A small image classifier, trained from scratch.
Training: adamw at rate 0.0021, 17600 steps, held-out accuracy 100%.
Data: 245000 training examples, 9.2 epochs.
Rows from block 4 of a small image classifier, named by matrix and row number. Rows with one number belong to one channel. Each number is 200 + 30 x the weight over its row's rms, rounded and kept within 0 to 999. All counts start at 0.
Before each channel's rows are labels from the 100 images, of 14976, where the channel reaches its highest value: "responds to" is what is common among them. Only what is clearly more common there than usual is listed. The data: made-up road signs on poles.
# convs1: 3x3 conv, stride 2 (model.blocks.4.convs.1.weight, 192x192x3x3, each kernel summed), inputs 128-191
# convs2: expand pointwise conv (model.blocks.4.convs.2.weight, 784x192x1x1, transposed), outputs 132-197

responds to: square sign
convs1.37,251,198,144,248,128,205,239,137,162,198,207,215,185,136,163,187,166,149,211,200,202,208,216,196,218,204,211,187,148,158,208,216,216,228,197,197,214,203,141,210,212,196,195,201,187,217,213,213,225,203,165,202,155,198,192,225,220,189,184,207,148,183,207,217
convs2.37,191,217,195,197,180,113,256,219,195,188,172,201,214,198,192,179,206,204,191,198,182,218,195,145,250,232,175,200,195,194,185,182,194,212,196,219,220,209,221,149,208,212,224,186,184,128,216,204,195,205,205,219,225,175,172,207,191,199,120,286,281,186,199,213,239,160

responds to: pentagon sign
convs1.99,201,227,226,214,233,234,215,226,252,216,227,214,166,220,255,256,255,239,176,218,234,226,198,227,247,223,233,202,232,262,151,230,226,158,152,210,216,229,260,209,244,228,230,229,173,195,172,228,209,240,205,255,248,218,189,202,250,198,188,213,233,236,226,224
convs2.99,179,232,206,194,245,254,154,223,124,160,195,195,201,192,198,195,189,191,195,206,187,215,190,160,206,215,255,191,204,168,203,224,182,205,220,232,190,231,198,118,197,178,219,156,188,152,139,204,283,219,220,200,210,197,107,196,188,163,189,157,196,126,239,218,234,190

responds to: circle sign
convs1.57,182,215,180,174,206,198,166,241,193,180,214,192,170,175,168,191,185,156,162,143,155,170,192,187,216,155,183,241,161,208,182,157,132,169,202,147,166,147,193,153,183,158,214,148,179,169,173,146,180,170,198,215,168,158,200,156,208,237,220,150,163,184,179,141
convs2.57,170,187,198,210,146,136,145,192,215,246,224,180,192,207,197,178,213,187,194,200,199,180,187,221,179,193,161,207,174,186,162,249,183,150,207,202,270,190,184,151,185,199,194,218,190,146,222,225,292,185,212,193,199,205,157,191,188,207,199,176,198,176,206,190,275,208

responds to: pentagon sign
convs1.78,236,246,163,235,198,191,227,168,162,187,206,223,209,154,144,163,203,167,222,219,217,220,165,222,182,220,221,212,170,177,236,213,213,227,222,202,217,212,172,218,184,223,202,219,216,217,221,221,179,219,220,171,171,220,179,222,175,223,214,210,166,181,222,219
convs2.78,209,148,180,208,196,200,192,174,206,177,229,193,213,171,201,258,223,203,195,194,218,190,206,266,176,193,158,190,200,170,171,174,172,190,205,192,231,181,183,195,178,193,220,224,183,155,242,220,215,187,226,179,176,170,153,161,110,165,126,223,161,253,170,176,173,221

responds to: grey rim; white rim; white face
convs1.36,178,218,190,179,186,198,196,153,179,187,217,200,202,168,159,169,196,122,181,196,196,196,202,211,176,198,186,180,119,157,140,190,193,175,127,178,204,192,137,198,164,208,172,188,125,185,185,180,212,199,192,163,128,195,198,194,173,191,180,207,115,191,202,200
convs2.36,204,204,189,194,187,172,263,206,137,175,186,184,190,197,215,204,196,195,196,209,179,201,183,210,196,195,163,190,208,190,180,271,196,221,208,190,153,194,188,258,188,183,204,195,192,252,240,197,149,182,184,206,183,196,257,167,196,201,247,301,233,277,201,195,244,250

responds to: square sign
convs1.96,263,189,169,242,185,239,216,197,201,163,237,186,163,147,156,204,203,127,243,218,218,212,217,210,224,216,213,220,122,207,203,218,207,234,189,216,220,216,195,226,246,219,220,216,164,236,223,221,205,218,194,222,135,213,186,225,233,226,198,217,131,209,201,212
convs2.96,160,198,182,237,194,185,263,212,171,195,234,175,189,199,237,133,199,178,151,202,156,195,205,202,209,188,188,205,219,188,199,170,169,159,211,244,242,209,203,166,176,178,186,227,155,105,221,166,242,215,220,189,183,184,220,209,164,176,163,241,223,123,163,170,226,195

responds to: hexagon sign
convs1.134,173,248,231,173,222,231,231,234,236,225,245,231,237,220,252,244,198,233,180,191,193,206,174,208,184,193,194,172,239,171,192,188,197,177,210,182,198,191,197,180,171,195,220,186,209,190,182,198,192,197,152,169,223,188,181,189,169,143,151,190,235,174,221,192
convs2.134,184,230,189,202,179,195,144,225,213,205,203,201,196,205,228,253,180,223,201,216,182,212,213,219,194,199,214,187,213,197,184,221,184,223,180,192,158,194,190,182,200,197,207,178,186,208,164,197,192,189,209,228,205,193,145,187,254,204,253,157,160,239,189,207,168,200

responds to: hexagon sign; blue face
convs1.161,185,254,201,181,236,170,193,219,164,217,168,198,233,214,203,170,225,230,242,219,220,232,195,223,216,223,231,163,233,208,247,223,216,241,243,214,219,217,208,220,210,227,160,218,249,222,230,223,210,224,225,237,226,230,216,227,206,186,196,213,234,232,204,205
convs2.161,204,210,249,199,169,215,143,200,220,186,186,223,213,216,208,160,228,221,211,245,184,218,222,213,212,231,184,219,194,218,191,133,212,209,186,200,199,186,218,280,199,228,222,183,220,282,210,239,181,208,199,213,203,232,236,180,220,194,200,179,160,253,197,194,152,218

responds to: hexagon sign
convs1.123,190,243,224,192,234,253,231,246,248,230,252,238,201,213,262,249,205,225,158,186,182,207,224,211,228,191,211,182,239,188,155,194,194,155,159,176,176,184,193,187,182,187,250,186,177,172,167,190,196,204,167,223,243,187,176,190,186,175,172,192,230,206,228,196
convs2.123,195,212,228,197,194,183,160,227,254,231,209,218,199,197,161,200,206,220,219,177,186,226,223,180,211,230,140,191,230,220,190,260,190,211,175,203,242,214,226,137,224,208,197,193,209,212,146,214,222,203,227,229,210,197,126,225,279,210,247,148,171,230,191,216,207,129

responds to: pentagon sign; hexagon sign
convs1.2,162,244,212,159,162,220,225,163,211,202,218,218,259,230,251,221,145,249,194,180,161,198,181,183,186,164,177,203,247,147,213,159,169,195,220,173,189,167,152,181,162,166,201,162,224,181,195,182,180,168,189,148,245,168,214,180,187,195,188,177,245,184,205,182
convs2.2,203,178,187,205,225,181,200,210,192,194,179,192,199,189,241,214,174,204,161,217,201,217,239,195,199,194,167,211,166,175,222,178,201,245,209,209,86,189,178,221,170,219,181,186,164,199,236,216,155,183,217,209,188,230,178,201,191,188,218,221,187,234,193,189,184,186

responds to: hexagon sign
convs1.122,221,233,201,221,245,235,190,246,243,214,242,234,177,209,249,258,215,244,188,209,229,213,219,205,243,208,215,232,221,232,154,203,218,176,142,202,193,217,252,202,254,219,245,217,171,195,183,210,214,224,193,281,246,185,167,188,242,206,186,214,235,254,217,247
convs2.122,202,191,143,159,219,192,185,184,177,168,171,149,189,176,197,209,197,181,238,244,195,176,157,185,152,192,185,186,173,161,216,228,173,212,179,168,226,214,203,127,163,147,186,149,170,141,197,179,268,196,186,198,168,174,113,207,255,155,223,194,189,190,199,191,232,134

responds to: pentagon sign
convs1.97,216,198,209,218,212,242,192,216,243,197,240,212,152,198,250,254,241,226,169,218,221,228,215,220,252,216,228,235,218,230,135,226,226,162,128,198,189,214,248,208,224,214,239,217,145,181,162,213,208,229,214,255,233,204,200,191,242,235,209,205,220,232,232,216
convs2.97,189,190,168,231,237,222,185,182,156,183,226,183,180,200,197,203,169,182,200,193,201,173,163,227,200,166,280,215,187,191,197,215,183,187,192,236,158,179,161,124,163,191,208,183,178,129,188,178,293,186,178,221,206,167,142,207,201,197,255,143,176,114,168,200,208,196

responds to: hexagon sign
convs1.81,174,261,184,182,241,195,206,218,190,236,186,210,180,187,203,181,229,222,232,198,212,237,222,221,223,213,229,195,235,204,244,222,193,236,238,221,205,214,214,212,239,219,184,216,234,239,226,207,192,224,266,229,213,209,236,211,209,224,251,204,234,227,226,193
convs2.81,190,195,180,213,152,234,160,153,164,174,238,161,173,156,203,101,195,163,150,215,217,165,189,219,159,194,252,197,162,149,195,148,181,141,168,206,233,192,145,243,185,153,204,199,165,244,196,175,260,177,171,158,169,178,237,133,236,166,188,190,205,217,171,167,161,233

responds to: pentagon sign
convs1.1,195,220,190,208,190,202,181,197,194,211,206,212,192,192,217,219,151,250,159,173,166,169,217,159,195,154,190,179,231,123,184,155,168,153,195,142,176,170,127,167,184,169,224,164,205,142,147,176,194,150,147,158,232,158,193,158,194,157,151,163,225,167,182,189
convs2.1,227,191,199,212,201,142,147,197,253,186,201,165,227,197,232,263,195,228,219,188,197,212,171,194,195,192,155,187,177,181,187,250,224,249,195,161,150,196,238,208,180,176,203,180,208,247,210,212,148,180,201,199,214,204,254,175,253,180,243,202,142,252,204,223,231,185

responds to: pentagon sign
convs1.166,177,225,157,178,212,158,174,207,148,212,172,195,227,182,164,157,202,180,204,191,192,207,140,204,183,193,203,198,190,186,215,189,176,206,217,182,176,169,196,185,154,192,156,178,222,190,196,178,197,200,237,209,177,183,188,185,166,218,222,162,187,216,195,185
convs2.166,147,186,212,209,211,216,172,200,188,216,193,239,195,211,235,221,168,181,185,201,194,197,225,217,163,217,196,177,198,202,162,173,173,196,173,211,183,179,234,227,201,160,214,227,182,198,242,198,203,195,201,192,204,174,181,151,157,154,200,224,129,187,164,196,174,263

responds to: pentagon sign
convs1.156,122,186,209,122,270,154,169,245,170,227,149,165,221,213,199,175,246,225,207,195,213,214,164,220,206,216,241,193,232,232,201,209,193,191,225,198,190,194,245,194,170,197,150,210,222,200,190,186,193,224,238,212,223,209,201,181,171,211,231,184,219,244,207,175
convs2.156,220,192,168,222,195,258,125,187,202,167,215,178,189,221,223,188,219,197,192,227,199,183,187,203,179,171,269,197,206,204,162,150,185,197,222,219,163,226,180,186,213,207,200,194,206,244,221,183,232,215,252,223,202,206,182,245,151,221,217,111,134,236,208,193,106,282

responds to: triangle sign
convs1.125,197,206,224,195,218,247,209,213,262,197,246,197,172,213,255,266,240,229,177,215,222,230,194,227,256,221,231,222,222,245,142,227,217,161,143,201,206,216,258,213,224,214,252,226,155,191,178,220,213,235,208,239,246,213,195,193,240,207,199,213,226,227,233,219
convs2.125,223,206,204,203,258,192,158,222,179,157,176,210,195,177,194,243,180,206,204,224,199,202,177,222,212,216,246,188,213,208,210,206,220,208,192,206,155,216,176,96,188,211,200,221,220,163,187,217,312,229,197,185,194,200,114,195,171,205,232,164,168,176,220,182,190,192

responds to: hexagon sign
convs1.177,159,250,213,154,280,176,223,236,183,263,185,234,244,221,205,188,189,215,205,190,186,194,195,196,207,186,190,161,224,182,231,178,190,220,241,198,192,196,201,186,172,184,163,185,239,204,201,188,186,188,210,213,209,197,179,194,202,187,200,177,224,197,188,171
convs2.177,195,170,203,241,161,178,108,213,267,241,239,225,179,228,210,250,191,191,214,257,181,183,208,185,183,194,117,231,182,228,196,165,179,165,174,176,226,193,163,214,217,204,217,198,183,262,176,204,176,195,212,217,193,219,208,229,154,209,198,211,126,217,210,239,156,274

responds to: hexagon sign
convs1.55,179,254,191,180,215,164,201,203,169,220,166,196,201,203,198,169,190,204,214,200,188,198,178,203,185,201,182,203,205,182,222,198,187,214,228,207,200,197,188,204,157,198,157,195,215,216,224,187,160,203,236,177,193,205,188,207,158,227,235,183,202,177,194,184
convs2.55,182,179,168,203,180,223,268,123,154,217,218,155,185,195,212,126,198,149,200,214,229,143,151,213,163,203,212,199,196,155,200,175,157,181,193,208,190,201,157,224,174,193,195,198,155,215,221,168,213,162,207,164,184,178,190,191,176,143,162,241,219,202,153,167,191,184

responds to: pentagon sign
convs1.149,208,213,230,204,236,198,225,227,217,214,199,228,245,239,235,218,208,235,231,210,212,224,185,224,195,216,219,144,239,196,245,211,207,234,243,211,212,211,213,211,196,221,185,209,248,228,224,212,199,218,158,213,228,215,186,221,209,144,152,213,235,205,221,206
convs2.149,194,184,190,213,203,236,117,198,235,207,215,185,175,228,186,280,182,198,226,184,173,163,199,190,201,175,180,227,185,209,223,128,200,280,237,214,176,202,208,265,223,233,206,210,193,285,157,222,142,205,196,171,215,244,224,216,230,207,131,117,170,279,197,181,140,161

responds to: pentagon sign
convs1.157,216,245,163,215,213,190,214,172,170,222,203,230,230,153,152,165,193,146,206,193,191,205,193,214,191,194,186,191,143,158,195,187,190,208,188,182,209,195,153,204,175,197,194,191,174,191,204,198,174,206,186,167,145,198,182,205,193,200,199,191,140,176,212,202
convs2.157,177,187,196,189,222,193,185,188,211,204,185,223,194,174,166,222,183,203,211,150,221,180,184,196,129,240,166,206,201,190,183,247,203,204,192,200,249,189,213,231,200,197,214,198,235,252,274,216,175,179,182,213,195,159,197,164,151,202,194,260,194,287,194,197,217,214

responds to: pentagon sign; struck through
convs1.89,239,249,160,234,213,188,219,185,162,182,193,221,201,147,135,161,210,146,217,211,211,225,186,221,218,214,224,211,143,186,217,213,205,218,212,199,210,206,196,211,191,216,197,209,196,213,209,210,184,216,201,188,147,208,171,213,192,222,204,207,148,179,226,208
convs2.89,188,182,170,198,194,187,206,179,229,210,224,184,175,200,170,193,222,198,146,206,191,201,207,260,190,220,173,187,191,163,213,180,176,150,202,206,255,202,177,192,161,175,207,194,181,164,270,198,200,201,218,214,158,169,214,169,176,141,159,271,187,183,195,190,172,223

responds to: square sign
convs1.21,244,195,208,239,183,216,217,182,197,188,222,206,258,205,195,198,153,162,209,198,202,183,254,175,170,192,163,213,180,125,209,184,199,219,212,190,226,219,126,188,226,195,220,193,202,198,218,207,201,171,160,165,177,185,224,198,184,215,181,220,180,187,187,243
convs2.21,213,221,219,199,229,207,263,236,239,244,160,207,208,212,231,183,198,210,219,188,208,193,218,204,216,227,158,219,204,234,208,191,222,233,205,204,214,214,218,226,215,217,200,211,200,195,213,210,173,209,214,212,235,178,263,228,294,227,246,245,191,195,190,207,246,204

responds to: square sign
convs1.101,269,168,200,256,184,251,206,168,225,193,254,203,111,171,169,224,212,142,215,230,243,205,180,207,196,218,213,210,132,172,204,226,230,233,172,225,228,242,171,223,192,234,244,218,154,231,230,236,195,209,191,224,147,216,177,231,226,218,184,247,146,171,207,244
convs2.101,160,192,175,191,206,167,279,179,122,168,194,164,180,179,242,176,160,179,174,208,194,180,198,185,164,193,134,179,179,169,174,186,174,162,175,197,231,185,193,185,169,177,202,190,183,130,220,197,237,170,216,183,186,161,187,178,183,181,161,284,224,136,155,173,197,234

responds to: pentagon sign; yellow rim
convs1.16,164,188,237,155,252,204,169,232,231,243,214,182,226,240,232,214,192,224,163,149,162,163,210,158,201,160,166,187,202,195,148,159,174,138,172,164,157,163,193,151,208,164,195,163,154,145,155,162,159,158,193,216,213,160,212,141,195,168,186,172,213,209,151,175
convs2.16,197,202,193,205,181,120,217,168,273,230,217,203,200,196,217,258,180,186,207,213,189,208,182,205,215,200,228,180,191,203,190,290,178,263,193,194,118,211,203,229,192,213,204,176,209,228,215,192,150,188,184,182,194,203,204,158,251,192,285,231,205,262,216,198,215,249

responds to: triangle sign; struck through
convs1.53,213,252,203,215,212,190,246,179,193,225,195,264,203,196,208,189,198,208,211,209,209,220,144,224,153,221,213,175,213,184,181,205,197,209,174,194,222,214,155,218,160,212,174,210,189,213,206,209,159,219,201,170,205,212,162,222,156,187,194,203,205,160,219,204
convs2.53,213,202,215,237,210,190,199,207,182,230,214,224,203,219,176,210,207,228,205,209,246,215,227,259,233,219,184,245,193,234,184,150,244,169,205,232,243,243,188,190,248,229,228,237,217,169,228,254,225,228,203,228,213,202,166,183,202,186,214,180,200,186,222,209,232,178

responds to: circle sign
convs1.148,189,205,210,192,241,206,187,253,215,230,205,191,228,192,201,210,136,185,203,156,144,146,200,157,185,137,139,188,188,185,207,136,146,204,221,172,160,155,217,157,224,158,205,151,197,196,201,167,172,157,145,189,191,155,132,156,158,173,176,149,182,164,150,159
convs2.148,211,160,181,205,139,234,103,199,273,216,209,187,194,203,209,179,212,210,161,153,206,151,193,172,178,175,208,174,178,184,231,306,165,173,212,174,212,168,205,146,214,217,188,211,183,179,167,156,221,205,203,179,225,242,163,243,190,196,272,127,146,196,208,189,249,177

responds to: hexagon sign
convs1.103,169,229,231,168,207,240,213,211,249,222,245,206,225,236,270,261,175,245,170,175,176,188,201,186,191,172,198,201,240,161,167,171,172,158,175,172,177,173,175,173,193,174,228,173,189,166,165,171,158,183,190,190,256,169,187,165,193,194,186,170,243,187,201,180
convs2.103,213,183,218,175,248,185,201,194,181,182,166,197,231,195,218,198,187,227,201,188,208,225,195,189,191,217,236,171,204,189,200,244,221,217,195,209,177,195,207,150,184,196,201,196,218,165,197,195,215,198,188,194,225,209,158,162,299,173,270,241,161,191,213,215,220,172

responds to: pentagon sign
convs1.129,186,195,225,188,229,224,189,222,241,209,226,183,165,215,237,244,234,225,153,194,213,217,193,215,241,212,227,238,207,246,120,217,199,148,130,185,178,199,254,197,204,206,236,205,141,174,151,193,197,220,225,239,234,199,204,178,245,235,231,189,211,235,219,198
convs2.129,213,188,210,176,214,233,140,160,170,156,218,180,196,210,221,264,202,187,157,205,220,188,204,211,200,201,182,169,213,181,206,201,208,182,211,201,115,191,188,148,197,187,200,198,202,134,218,212,259,220,196,180,172,183,135,180,197,186,211,159,139,172,190,176,175,228

responds to: hexagon sign
convs1.154,182,194,190,175,243,161,150,227,165,189,152,185,233,218,194,172,216,230,245,201,200,195,216,191,226,198,198,192,233,213,281,192,203,251,280,232,184,199,233,193,183,205,170,199,277,235,242,202,201,190,237,232,215,196,197,204,227,203,226,211,230,231,182,191
convs2.154,196,180,203,199,173,271,199,195,176,213,225,175,214,187,236,143,206,219,183,222,203,191,221,210,185,198,225,200,222,203,225,163,195,240,196,181,173,218,196,258,229,205,169,203,175,261,141,184,160,198,232,269,204,198,240,194,208,194,207,123,239,268,210,190,169,214